A small image classifier, trained from scratch.
Training: soap at rate 0.0014, 22300 steps, batches of 128, held-out accuracy 100%.
Rows from block 2 of a small image classifier, named by matrix and row number. Rows with one number belong to one neuron. Each number is 128 + 24 x the weight over its row's rms, rounded and kept within 0 to 255. All counts start at 0. Numbers have three digits each.
After each neuron's rows are labels from the 100 images, of 14976, where the neuron reaches its highest value: "responds to" is what is common among them. Only what is clearly more common there than usual is listed. The data: abstract colour fields from 500 small random pattern networks.
# fc1: MLP up (model.blocks.2.mlp.fc1.weight, 512x128), inputs 0-127
# fc2: MLP down (model.blocks.2.mlp.fc2.weight, 128x512, transposed), outputs 0-127

fc1.463:123168149134099131121136138093154108065085078116151113165098142161114124107108134112175175118165112153152145121154108125105136087135107101127145114111127099159111156131103119143100118144100118132105171092043136112127096114151121150125131099139113135137110142145135141125103117141140117116125136143078112094102089158133148165140149132164135143132157124149144159126110093143088103119131
fc2.463:116096126119106162115125097117145134155137092098146144134160143105126151124156130100162149149134182100112144152132098107119118121126134120096114112154145202140074171168113128157138139126151129109137126129137098094163104138121141112151124099077110097102167137119120120108145109126087098131134116176162111114144097097116122150150165175146098081106121155154110130158127142118111168121147
responds to: bright; mostly red

fc1.229:156105144140114156129084116084110142145123152110100162110130168120110111099120151118140141162144128135088149117128081128110114135124121111146141099169168187139124122116117099165118104108124129162093137170115137132116147089089078104130133118151137117177099147144164116138123127119098113183165112160122085160147114084088142138130115154131160099128123149108092175130137109122159142117129
fc2.229:087082152120100109155170145129155154143082159118108136151127141135146150148116123105168127153128094136148087165139137125112106147124092138125083126124129072102158087098102152107155187125136114095114116130141107104135138157130140135143155123140089139109107098183114092132107086090097152111141120131082100110124096156119141158126123093128166105097158099108128119107135136129132146111131
responds to: smooth; mostly green; dark

fc1.358:108122099125092154168111084111126124137135144118071163077087144076094127160133099147156174102133130127126098127118132107117131128147133134161118161147164148136095129103138137125159128128093092121115111107125136129109089161154133121107148136134069128155171125106165143149138135143131166118180143102123104108119142094098163145157143121116154142078119109113115122096122124169151161155112
fc2.358:086124153100123098137115114098076070083106107140082156167162124102141167165070111138180178117143129160093121130134108170149164164120140123136143107092131114122092135102170148086128157124116134124114099135080110121120145138123095132128086135121134135121162101149154115114141139135129134146113104124099119138111127138156130141127128134144145109105145156105153143077139103144122136103151
responds to: mostly blue

fc1.352:117196129152153120130169182141125137129148139114098182101139109154095143105106140110139116150151101161117092079140127156136138117129114138100124126138132104134121078118139134125116101139122107101112108130136125053126067118158095145158135121142116126162113126153102126126122115157128124101132134148172152148142103129120134090140125126130146146146133101111175175106134090124124150054124
fc2.352:166090110112137164119104118119127109098111163119137084097137161111165099109118143126135138120139081112151105127143116084120187146132096123106107134126152142147166119097135107115151158180155145156151131118136124159129131164177106122115109113141106132077117150133132090117116114128177114143157146128152127118092136145127081142110107144177120099112098064101133119169117157157121145118120
responds to: mostly red

fc1.397:175088112140130133136144121122160079131141149122159138105144123155133143155169139124123108096133098112135110131142134137164135094083118068116174118164147134119141138128167095166103117111155141071104133168097134101116160131164067114126148157135071116170156160115090112139112128148145104126139137162124116100104101108146142118102106141126105117105138135177134137105147139141116147121157
fc2.397:118099131099119121146133119130093143151108076129138142133126107111130157180112119180136143139126186111119158146132160101139141110097150119127131158095088114128170163154167107126099098130116136118101153157116115121151105134145090151131124149081143129146124122113111130109106114177106121145169135092140103112169144105137156119121118141162132130201136093127102141163115144169189133136151
responds to: bright

fc1.210:118177181163123115168120134114074099106137062135154137116114131153108116149105128115154101133102185127115120125101137138126114096164171174163108151150149151131121115153117146105100156125117137108138168162135185094156131143115115148174120111097132095144163139150128123155118087130093100160153103104136154124135167125123121107148111118151140139131154143130109113149151127152141160147150
fc2.210:098113163082142126130155171116134138133120141137116158147112149134164114118071135142124125107112134147122102173095149155146128114100136146178140146142084114094098161089108099098099148167128162141128135175094084154115163149109131123146120166108139125142145116064160113140089158109140120146126137158148107129175121135098149082153092102167133137124111119138109115125130099112113112130118
responds to: bright

fc1.369:143144140160157147118128110099107163150115138126134140118127142117107139155147128100108132143133175106043089118137158133129150155118111134120128136159141181118086111125124127127137116117134161136132138144121101111136116106136128129124125134159104095133148148111094091169137097117092142086111127185154113085127171167144139094071094142121112172114120115189127106154128138140099083122110
fc2.369:123109110092117103118098117142137136141107108138115172153048116108120157129140112126119144125132094118089144147120117108136120159112098138130142137131128183155139159118123138104154129112125151118105113171163112108106122137104153123067137149153072129100109131118135118106173103112114086150108135070121111143117123079141109039135138106120133122129124124179154110114121097128134147111128
responds to: bright

fc1.257:145153117129110152127144118119120145168173136149157139102172161098170174174083110149131132130155141109135161130136133133179156073082118112143137114136113120155113134147107136180133141167161165115108138126104118141147136148133121164109143154108114112112101089147108114078085147081125127101137155131133143100103122155124119141148130161155130130120143116158134161141162147131123092070135
fc2.257:170123147063110151111113145154154096142115127116113197155116142146135150137105134146169127138099108102131126111113145104154155104166161134143116125144132093138151168108145104099088127108156149169115117127110133139111107176107125136123121149112146099131152100169114124133097145164158102094129068090131138164117131101125092149121134106134108122155151084133188124111108099123118138149142
responds to: bright

fc1.3:106186156144145146129128099138124120138104115159150132094109099155124125108110131122122119113156128177122140109129113114108128162131155142107159162164190135125140147143126163118114139092112109135173149124153124155129082119149141145160112111107156168132122113138137131112148123115126168147144152089153147092104125163131104106150146170099144126124076117167152105123100111144160119042159
fc2.3:140110142102128098170171126111097122134100112171111093188116189143120142135131064131119147118125100118135144147125134111132173103139177123124181109114109114108138149118149139105130129141125150071201149164142129108124089154126110127134136164129170139153148148122131133141124131152126119134125083171156120126132140144118146101119194139145104129124115148110172106118104138133099123132127
responds to: dark; mostly blue

fc1.439:177166122115117107162131137155115094121136174112104125111153117149112125120132105143119138123122162105127139121097155072128136133136134146155120149088099105145110093115137141132068115080130180095135117114074151143095124139148117114155128084126144141112141158146121123092142107097138103128153139096131053121124117105147108135169097097168102120158098157156092128147146096132126148129146
fc2.439:147145126108136160149121160131140133144101152127123120164156140174131106129118145161135138095121123111072124104135099146103135142109167156126110188094121121133098149116095123144139158161144118168148141131131144128114141190145138093146129149108177117155106163101109187131109138150087164115134108128112127127146159127119114131134129127150179124094078132125162143126073160173157152112128
responds to: dark; smooth; mostly blue

fc1.484:162088114118154147153137115082107132155112152155127123167119113107137137161138157118089137113127136102096101098157121118121128100167093126078133146110120096135129154149115149138109159128132144131120095111145112045136128128172134103056138140112117172114134126125116113141145122159120130137160106133164112117065143123156071131156146136142114131099104112085104135137119158148116151104112
fc2.484:120080123130125128153176134131136134122125125155108091139095140108126118134105144116099118175182166177176124131133171144101158098131125134130113067094134107134143104119098174117109134123154149136133116129090143109122124106115186134100113163102152108130143124094099143098082120129138154136120149149115194139147135133117097100104145183107131134114099156140155107119151147123147122150097
responds to: bright

fc1.240:124099117135099134091188128101136128115150080137119156127108137106163116132122147138113123125127132139119087111116137099138127126180098130141099155123155120120129193084125122109100143158133163115112108138123081074143103110120139127134123141134112142146154148111111138143127117077100151077130116148123142150131178129104148150188156155119147107113093143098171136111154197118122138161134
fc2.240:119118107136116100146170119139113141094128121128130100083150122109114118153102102128141112125118109109106139129124126122140147134169119142138099118123155158099177145095160107113140168101122138150102203145114104096075111112106087111093172120176093145121136143096147132134175097180130111181150164089106128115150133118140114107149166120103150085139121152124141117134150119145124134158155
responds to: mostly red

fc1.461:129130118133108147125095107126117130158073135141111169147137059118126099194125105137174152093149139120125108089105174119136117138116144136114114123129143125161081130132100136087124115144136092110130172092127165125145103138160208131123132117143158137122120154138114135135115137112138120120144151154113150175122132109184154137126133137128156124148145115137144125157155161092146146092078
fc2.461:109141133130162101129108142162140107116080083085144150182111126138112136133130129126153095183145122116142123141087127156170143110135158157130152123094137157144110142093167143103128159101125129172130108132138153125128084138132104104145154129171117094132135134123098177116099160106147134128109102145135123109152153112135149145165173144097115146112161134098120202136150146075126137134136
responds to: mostly red

fc1.108:116142083134105104139145130109098108167159119127092131174148111174083141117111132111159134162101156129125117176105099115138113145092070157170131129137120180117095144104114135122070084136087105148149149139133159119123132109111119107122164115096106119099137088117113173151144121157124129168139089125094157149149132124129135167099130087159120114121127110131122112120133126140115112093152
fc2.108:111172101124142152096126174138142149129176136115127099136104095089114122136101183077140122127096132152083117124101144153092108168111120141182121118110125101140117125139115162118118127100138118147187125133127139090097100119163101150142122150140130122062179147107093109106128141107125143123140167154123131136146146136127124140137144159153136130139077171122139120128158152124091163149147
responds to: smooth

fc1.250:121143102161147124158131155093144060115161128154094137146160152165125143124096127114099126103110115135129133107120104133119148117113117127120113137145142112117129079132118140130153161135085142089139117131083098144167161120116109125123159126148080118090131136101193125102103165133115158171145107155158187124102096136113130123179138143129115161129100092130103111132146080134125120089108
fc2.250:115113162151105102097113158120137126144153122113137117046147159134150096098112105145162163129149107130179143089163127140125197108140127132123125140135107131148185115159141143108119139106119159137144094140140155133115161117170181157122122107129128198119084130130115118128110169128099117103115145114138147173141161112099129094164133159164149125134143126113116147135119119114126118129142
responds to: mostly red

fc1.308:104085117148160096120124106118141133142118181109175109150131164119139140132087142144123139134122119145107086139103097126053131076134061161161136104105172126107112129133144148107114127161102186125119101134138133133139116122132145118108083148150118116101135164160116115163113146111141150155113104126133164119190099126133134145115122138120107156144139099144085160108162134129130139140158
fc2.308:133112087132097109148086147116111124151138107112116137153145085134079169112126129159102124095119138119077154123125142136161109143131127138178127165144134071077096123171140145172122123155132149131120124148107144132137140079132124134118100113094112148144148150122122127148053122089123106113120145147124146160133139097054141089109126131146151150095110148161145142137146118129138136165134
responds to: bright

fc1.212:093133131126129102091101160115102117109131160172122125097095158084069098130056152118132126123113086098136138155114080122121155119124127131097185131114127137121163108082140089130093103119123180108133109148145137115129128139153137146116109106097150156102119150102134111098127102154102120096118139116120106150102099104172121133092144133132102091113107109183126120125101123138123122104112
fc2.212:147106147127153125144116128128117146134147131064122115163108148094126100098200151145080153166143126136169104159106152103107143078117117123098107143078100085167150088105128127115132149152099128136106138125137119095106131157084112119097146137112125158140105146128118135101159092114135120147156163122114190101132142113126165154136107137138150127111103137126139126129182125132148154163123
responds to: mostly blue

fc1.111:143103161099132121102122147113128091135125099120183127138140138134167169093116116118087086140105171108134063133123143133106137104137156139141162132128090177113173113144156127076125133080092120146128127119108112151145167132107145141152143077140124146148137140102101167143106120098100108110166134152106101097159128106083122151176122131121108104124143114152133123146121154151121146093123
fc2.111:142134148041128118103116158137082158109142173129162140143108106138138148157118160128108116098121093140126117088075147139153098141150141128078171077099123141127148172107116100130167159117125090101138111180143113093125168140122117133121105122129109142104087163148135153131137151149123143131122166153129116111164087126102133136114143127136154140095141097141146132108119158125144112126112
responds to: bright; mostly green

fc1.21:128131186120145102166116117079177120155070112133119123170131140120159124158122090136146158141095098122176091162111113154117138129131130107155156108116151145125120144116085150120107110119116167138143120132172171085126128114141116119152102124136098147116138122143091108124128131108115113085150106122154113153099089163107144122121097119087132159131118081104105141141112098158132180158115
fc2.21:115108137124091097111137123113073143177149138096136112129149137145128163163116132133108078132089100189131148131168092120144121113120117132097095188127102135106107141155121127148167159149142100139128157117159137122109120095130164115114125133144099143144075146090153171128100117117111130128126130102123109153145136148162162111121164120112186108097110139156119098129112167124138121103171
responds to: fine detail

fc1.29:123076119163100136099139121169141123110124094106144171134130080180118104155142142100108102113150113138178152131088167137115120182102124145069146153132139103148135124141109141090134142129150162137105142103129108109149147115089136179101136090122137127113129106142084137123096149103152129125095147140127126162134128144099108162146156120156089141128107128104071137172134111117130111148135
fc2.29:145120139130129117151112133091127132139049139153152152104139119141119143078114099114110125094096144093114115069129131107109140087117107159068100093105104107128109135119113156133084140151134121086094097128122102144101152131105124140086119163096142112133117099129151140140159119143118115122152104137132152153118127158131130101123110117123146078116154081145079152149086177135159127111132
responds to: mostly red

fc1.47:190131137143132153111136143124085109125125126178090124071125123125111109122110131145123092114119111151145127140112182118125126192093090151116100116094130130111129157057112118147114125154115106141119135091096145136118126155134120116159140132125106129131139131110114102144156157151138113178153116140090116159154128150141088161120065133147131164131098165148147116149163134128138093096099
fc2.47:098160117119134124154084118157146132128125108099153118157147136155165139119103158115112113115153121176108136126133186147131140091079152086190133100105139164107143119141149127074105118140100128139145142132152159122139150135080096171128147115104113151093113149129089132112125143121122131115123091127118151170094095142100137158163089103163140155108107116152089140114122141135126079129125
responds to: mostly blue

fc1.450:124146119109140114095084103131126114097118129148174120095109169143091158116124112113126149133184097114140171139125119138094146091120100172150149112165112081100107112108193123118144147139126158107106089124105122117152086127135112164139119103145132148114134081127104154116144131138179168116117132130136135128094122116174174142108106145121151140151141110136102090111163126150156155103099
fc2.450:138173144136141152108152164166154144106119153092148141171133160139076141107131158122146107157126147126143131095137110090133133153146113113134136118121138149089164111133108147134114108121125088107200124109107101171131118160163136142103138123108116122146134085131141090149148114114151141095098175092126091147109148117090102131166132176146103136121146137080142122102167173151133113140119
responds to: mostly red

fc1.195:129066109110079199153129091103135096118122131136112120111114090166130121122131142137124141135145123131093107118092105149104113112135157152113127120106108131149114126112122148162118135185153188116134092140169124127155099119106154146084136136111121124172136142151140092155142080153150129108168092102125122160173123152128119124175130134091118098089103111152152122126145114117130153115149
fc2.195:077157116125154171145142075126109172137130132140113125149106150128126103130118135123120115123135106116141101144089163152156123123157159108145110101094099114088115150143136185135132136102166104139157088125145088150145164143103154153144089118134124155144116124162112141141139101118127086110145128172113146131176125151137166156126101172113118140158071123135087149140173100138115143129090
responds to: mostly blue

fc1.45:137126116153116145147124099147118143125142105130133155084172112114116138129088143102168096139125103119109126089109120129155122132090133105162162149091174119104115103142138128117155094161122109133121133083146120132121147088166168128139143129147119120102118120073121155183113085162149126165104123120109124119102169094152073139151116164128122094161101116112084087165106119110133153126109
fc2.45:175148086129145130088122126168149125105148118108122091111105067139154108102156145163107153155137136097127144143162104163099125138132116109124145092116109106090113126087151134097171107082135119103134124110145102130126099126129132077136110140099088131100156157073140097093142115158145077146123158172121126133084137114126145133133101110146141149104112117141139185143153131128126117112139
responds to: fine detail

fc1.213:082093128099112132162157109134155143124111158119190154136110152140158151100121154164101131141113140179119117145081075159111102145145125106138174155115139133113153127143143158126121137139128090099138123104084113133105174154111091146128146122112111129138144075142131120141105124131180152162147136088132107113115112145093082103109165121112162136124093137108146146088153117151111127107110
fc2.213:066166160133091118111090112140158166120106125095167123109101117168125154128153132132098157144126081137101163114170105133119124152134150129153132104183162155156111107108103078112106131138137134144147104190066127146149149138150108158116080139132142122165104123168135164128133105121144171119111124112147130110130114143117118110119102142127137148104099152170111131118157128109109117133128
responds to: mostly blue; dark

fc1.271:146159163130150138139125111139133112100167132133131106094127137102129125113160104131101154107147129116090113122107115150126129065130122089149165155123102163149140139132127189128099095104197105150129173138114140130121058135079133112166137115133157160118110086161154129161090068127095140140129122123129152100103135137121103142162148150115144159129134132101116088138126133113102147126131
fc2.271:089113127139115148113128132141136172084144099138137153138162157148161164137118151075108088105173111146140136128104086146188130162103173145116114131120120127163134124132131122100137128133109123102142134128141124109165168142085084153113076087087155139093110141083111138143133147101150102114125138091154071147138144114105121134138142119089148106188123121125133129141102116121129146130128
responds to: mostly red

fc1.306:133105145066104120119108125135132158133103112094127156121123070105172078098143096122109125154116144118108103125110101119118149123130144107157113112121143116195124141115159148104147133146144164138141056148142164137139145153134100110132105086128134159148160155155109128103139139122108130137128135140146154142076107187157169129120131140131107135113122167129097137151122116098084139173149
fc2.306:135136126140172139141115124124159091148132140126125109121140099139093136119105172164102135153149135148132121070149114135106125115133120193166112140077151127149096138106107115095092118163133103160115116116111175112171054101129086133099115104100118174118138111134143132171102102131111104129120127125093137124109145108164146120140099134122146161112151129128107178079100162118132134131127
responds to: mostly blue

fc1.272:171122098168125101147138116102055155123118105145146126118125102134117096100118081115111174124133122139124132131063143148139144118139111107122141110100152136130117149087110138127108103126154116105099166083154141121112135167146189152121171165158144117122053152132137155137124118137132092133136134126113116110102139149103149159125124118106095145126086140160153132150119101165129167129140
fc2.272:141110120158083115152081139138143133108130120163162098111126136108104136153166114123103134151154115144107143170134109114135137124144112099116145139136173140117131125096169154115132103099063123112175132131125132152134132072071116138124140094116132121119112125116121120168145095083167176136132122083112098170120178121112151151140120113129123161139116170096125143143121122148157144133192
responds to: smooth

fc1.405:089077151130154148141108139127133103156132127129083128142131102090127127151133085121080120121129143139141086137125170113115149135125119078103088116186119134152120160130106110116148107125111155159104151161139128132113116076157113124126128114106114098111130127157109105151094099112116143154127151135106138184142095112171169172146120154137128087165093146089119169152090148123122112143110
fc2.405:145164166126107121116122148119121125130134131105156139106097185137130176118143174108099147143124174160143136058152177124108121162183162105122120131152134114104092167099096128146119157141140172114137163148147116129115143129092150114138128086144131137138108078118147132105107139131117117113141135149178163150145123141161097106142106112169109133132091118170102121123135148156155128132147
responds to: bright

fc1.343:114123145127133114114125172135168138133141130125107126162111076109139123111177150102121115103138136118081169085108097110120136119075111110154108141146137127090110095114159117126149134117136113144094056141139144074099137144094115127119138087107136141124134153192135138154090135109065126130106131119133130149120106137145138158138095175156123095167099118138151104119168117142104124120142
fc2.343:160104117129134132132093171113101137117123147095124117146086143120088128141099158143149105124122114129135145133091126088172187098119145143098127158100081130150143148146121128108105163149098112116159153135116147116071158132109127131131125133099131125092127095114121172146134100134137137134089121142086119112166093119108083104133075098122169113094161106146154124108140154138180167117141
responds to: mostly red; smooth

fc1.187:133130099107125128108150111126168150162104206150132190122129119155148110094101091148142124142121148156138130179141176154104084107093100130159127089150127118138154112137079158093095093134129150111154093112151116120070129143156144120109125119120103129163125088139106119114123142175122157122116140127146118110112127145097097147132165147122109137106151146134123127141154089125143125166140
fc2.187:128116149115132158099167138122124113116105120117161139102107101112145131159084133194163134159104127175149142141112134077123169132148111121153130123126175161148148144163146139132096129149170113116133170133116126175165089150119092094138097152083158159133119104105130173116104140118147128105094149150101119112109107104164131146114098133112134097122106134083141112158170115108124129103121
responds to: mostly blue

fc1.43:133116150142114121107118159111099113138104097099103160129166131074125152151097129148159136117135140151102116173172094130133123105140117099127144069121159157081171146153141114103148128110089097115124162123156143144128100166097156083097100147133147101110147124130107121067094138122136109126117119114119128100124102099098119148165117168145144083117095123107125126111091122105118115146087
fc2.43:143118112135108105122165087130106119179174108101131145149161109142109122113173117148141140103173155086133150118096153133177060131115133117145142137119117128108160144126161111105111132124129138149143099121087141113144115128082113139129130115096130087158126129128127151139124163152136129177122110114084101156133098103193109125129108078180143130118152100149125138160118110082128146127112
responds to: fine detail; mostly blue

fc1.414:098120142106137098134122138129132142095080115145144120136166108095150093090099146093154112162095130129126134133131101084198105153154134137126147123158136141099158098134148130114163111130129123100128131110110164156106151112122138079141122130142130138083138138148113139135092132135124150125206102096151143080109138152144109125070139123122127159101154142146147075125134166099098109150135
fc2.414:157163149148107137107102141120127135113145088119123142158122134135142122107110085162102139172141154107108130152099139134135131094090116152134156139129123106167132140103114124122101128119190151136133162132134192115149127147132103097111153129147145145150107123162120126107177111157143151103135108109151131128108114083148126109092163091130121100114159136119159063078108140089107099179157
responds to: mostly blue

fc1.316:094074111117100097139112121138151127136171168154108109077106156137128123107138125204109156160143135165106150124129108140142139091127133116155096130144159106115075108127103116169099168148112143114107142119120138124160110120112115124126079124132107140127109155162178124130110159140180109135135127127168155104120158116163148148101142117114119118128124107108159114095155158154074132119119
fc2.316:162126113147093114143127103138113080096143098103126110128122135142124140111141112176108133146105093126116130138153093129099086075098173109155079126115128127108124089107120085127143131102157119099129127129107159154120098111122104196115179172122107135135164137122125157163169117146107104113137149137126166158129120155159116160141120137139129133097140107151089135196122113123144129143097
responds to: mostly red; smooth

fc1.368:104116147090110140084137150119148086120151104103108172164085104130126161153105151144106129148137150162128135113132161120127148176158120147128156136149140121116141123118101077137133169078123160144142128137109135068171124110123095157095147136134119117136141112171132114072137136132158157138126175109137158150129165154119128113091119107108147144112172146151128116127169101150122133100174
fc2.368:145121166162093128093102105129120155069152148129098149133124158123138102107151152147164137145141157085122132090178121117137128116155097145108147114165069135119175121147104100125131102145122142134151115139136169152163150178120145090130155134167102163141128155108144081109116146131129119092116117136095112160105121123122135120145130130154135133119133079149171126151093179104132135138161
responds to: mostly red

fc1.23:112123183167127120148109185114122111146163130111111106124117137095160119161145122108114157116132159125138126156152118134115125147128065105144098154129120125143110119147139122037112154129143158129126126113131117103129080151086114114117143127122118140138103156131100158154086147097081128113104141129114113135088103113124145162172106138179149122104149135074119145088103123123153156149134
fc2.23:112183128097140123170132130150151144129147123115142104095131122160102163146141096128123091111101142146100089156143144108119105103153166106119140148148117172161151101128133148159139133146099144103147119117097130135165137117140123103138113119133089152170112134105156105135175157141082095124131141107141150129111152136097119166118098126121076173143115143105088207100098123118144155108126
responds to: bright

fc1.312:130104137097183082133151142106121137121137130098128160120107097163172110079137164090151152081176089139055131120123119113140122134144093120127170140121127129146144145153153128101113101098108141106121161086160110118127165124139117177160094142144126118131159145120151127141122101140161110119139101097097109131126124114140096165155157121102123126092104159148117118109143142114132096143168
fc2.312:116116152135112130090098140117109110158106151090144088138155134144119123167128137154120108128127155145148130127095109105084068122133150078160154169129166135125123132142135184145119145125159142147130135140143109176104098131133069138146163095097116102131122099122144172118089134152163120120117071150154156121118101164138122139143146103110134106121098137120131143151127106147158064121100
responds to: mostly blue; smooth

fc1.104:163126140115115120134140104112165086132125132153108094115154139143136081125126101091127119148111129176166150119109178132091076107106140155163074117124112130137182095078149131123124157135144124118126131122096106117143147155116123121133157119086170122112120176095143137100183142118108118123153144167175140089101135097134104104100124118131131126145131092111094149140109127169140151129148
fc2.104:083106142148101143136090116140129146128134107170125181078122149113157093140133157099137153126155098108124139082087113148142146145131140100180115152166116094115141100108119085100076123137133144159106146132149100146130118162164098127161106138129136133109115137143152126172107126153122160121135114101124182122129077128138191143132101086134119148134117138098135111150157101133152103127143
responds to: mostly red

fc1.60:169119148100147106115146152178112172138119127118084138102078142141116102132145138120162146137130108109143118157145124116125141128112104163119166146088147121125092109173085099126116091102112093124116166126123122130132115145156078107098095149113135095124135157136120105134134110074145147118118144182148111117130126125139107094142133113085143172141098113175110165126138099119107132068165
fc2.60:120152139106118108113147160191129115102105109129150092121122151168134106075122122098133137099123159133112102121070131206095194142125095116123133131164105138128123125121112159124152144145139118168109107139084133135105107141155140140132137118157133111115103136153161124102141144093122114114105144109098159109140144075188120115165115141141150153137139121132116168153144085144150140136141
responds to: smooth

fc1.473:149120147101074142162149116100153126132116141144150150103104146147117160100133111174151146172148121102131156090136173152189121119141157100123084121092166130125124085126153133095156125101131104122120160167109110146115105115151177137159103127101127134115164135159149117122120102125134154098127105135116194099084102167109142134127154162140138117107163136139159099131112136136136117097137
fc2.473:146115128106095144154128114134108129092137143119126086084161146146103147132118154095127125130131139095092129167139120089120167086089142077123081133114160098146146127152156172130093177124132132113114168104125113149157132171124141104073139102122101123097144147145137100117140073111151128100135110141180163110150143164117174141098142118107115106125108137147159143152109119144145128110146
responds to: bright

fc1.310:139116106153140136117112128130164178147165113101098144129113080103155134129137166125137135093140101120144123139122125144135156094087167128122159096109097118120190106118168109145103168145126140123099155134119076106169103165103117152122129125095110096116105144143092111119154079122131115084134167156124149090100126127103133101169160109142091146127146105076128138139153109109130124125108
fc2.310:064132141077125115149092107126124138133137127115103111110098149156138125148131140106139103122142163187116120120131143153127134125087096123149134126164104160104141133144150124120170100149116108171176118171131097133113165105166096119133146124126116107143153097111102099112140109129086090152149122114128163083133126117127092156138103085141178101153111123109172135177143111137122136110171
responds to: bright

fc1.440:126130149136149132134127099073111126112131168103155125077112182145141147092154069110121114165141126151151147099133109131151125102141179104144140107141109130141085132141094116145147140137136139113112142134111143145154128153131107152161107113128133157166093109174118099164113145145181122143116097081142147137088174162101153161118159112142110125125154151120121141184168128103126139141129
fc2.440:105148194156134155136155154135112141119106087126122126160127117125088135146128103098075107159111141147108192161133182149149118117117139142121140145113127118088087145119126125117164159117106146127133148179174088097108149143154122138106133131127119147101112115124136104173107130134159126114122136131166160122154079129115140075135143160117097151135147107113111076113135084126122145100137
responds to: smooth; dark; mostly green

fc1.340:172082147138139124112113143134109122108132095129174151067143153148101113132110145130184102097114123138076156105137065103107129138148118116097145127133144161133091079143105126146139098143090111151095107139132104105158103120149131152142166105130139159139141127140127129164093130124092152142119117136127104106147140110168162138126096143124116160083136129110178135139160092089158131117131
fc2.340:157155120119145143094085150136132126093146189154148137125128103130089159152130152145138170136101143153143176174116129151128140116155153139143123172125096138121155149144149138122169141122117141115122115124106127091116137100128121086090122144108128152134135136155133152073142140171105122078068117123092104110165107155129164090094141117132113108137145113107102107087099110166113134143162
responds to: mostly blue

fc1.242:144104153098144162141129119160125100143134138063134149157145142167141129152148156097123094120126144126122126108155104097122094142129145102140175107151150212145119117132146120123144139151156087130113131138118137152128115125105140144136122084154095133169112164145104161165153150116143105143161114143131112089120134156109169170114113161160094136127182153112112092147138114171148117104128
fc2.242:089127131103129107171136127132124156133114129131104129129099109152090135104133151121129126132158111121136091127172141102147132164136147126128112148119162099181156159112176116121082160093120105148105127115150149163160118117118099110120090137067116127107114122088120117130133087142130178147106071144174142107123115112146108142086153143157165097129108117088114074134161147131153155117141
responds to: mostly blue

fc1.291:107139138131126173134146111068108082130140158074101164131140147119134103146164134125138135107105100140141137113130115083122127145162107152129143109100116095113136122133115115141134132152124148107130136132159112094130140100135126126094106126086126125149087091152133127130130141156129135152114127147088169102103135084087137108145152084099094114151111136104192073142113133094185120132075
fc2.291:134121086123172136096093144167148096134118152148135086112111141106132152162134082087095062157070110113109112138167117144142137121158125155134100134106111146090135103135119110117119156124130159123137160134143128147123188122122111093176093161135133107106129132099114149153093146170116121143111127143117150158084144073152107136158133130143141163130121147178120148127123145138137136134109
responds to: mostly red

fc1.226:096139068171087131117097124097107144104146171128076138140143139093054166157119132095136117126139104120138175161166097088142113129156144129140099127106148112142133109158143116116121121143138118128141146082147133144152119173113154113107148131105167114107166092109135143151147154133119127128154104094089113086164116137158141152149126121108116130156149166146150119122139139157133150142101
fc2.226:103115163126136099157141153127113152152097103092096191141126139167152125092147136122146146169122100117098116122114126150165125123091133090112148082080109113139105143096178129126134131151156124164161127167098139119085170107104152135110082108120108126107111142107157105198156106138130128130122134120154121110148156125099133130143157134168151130145115163129108173127142131121155103129133
responds to: mostly blue; smooth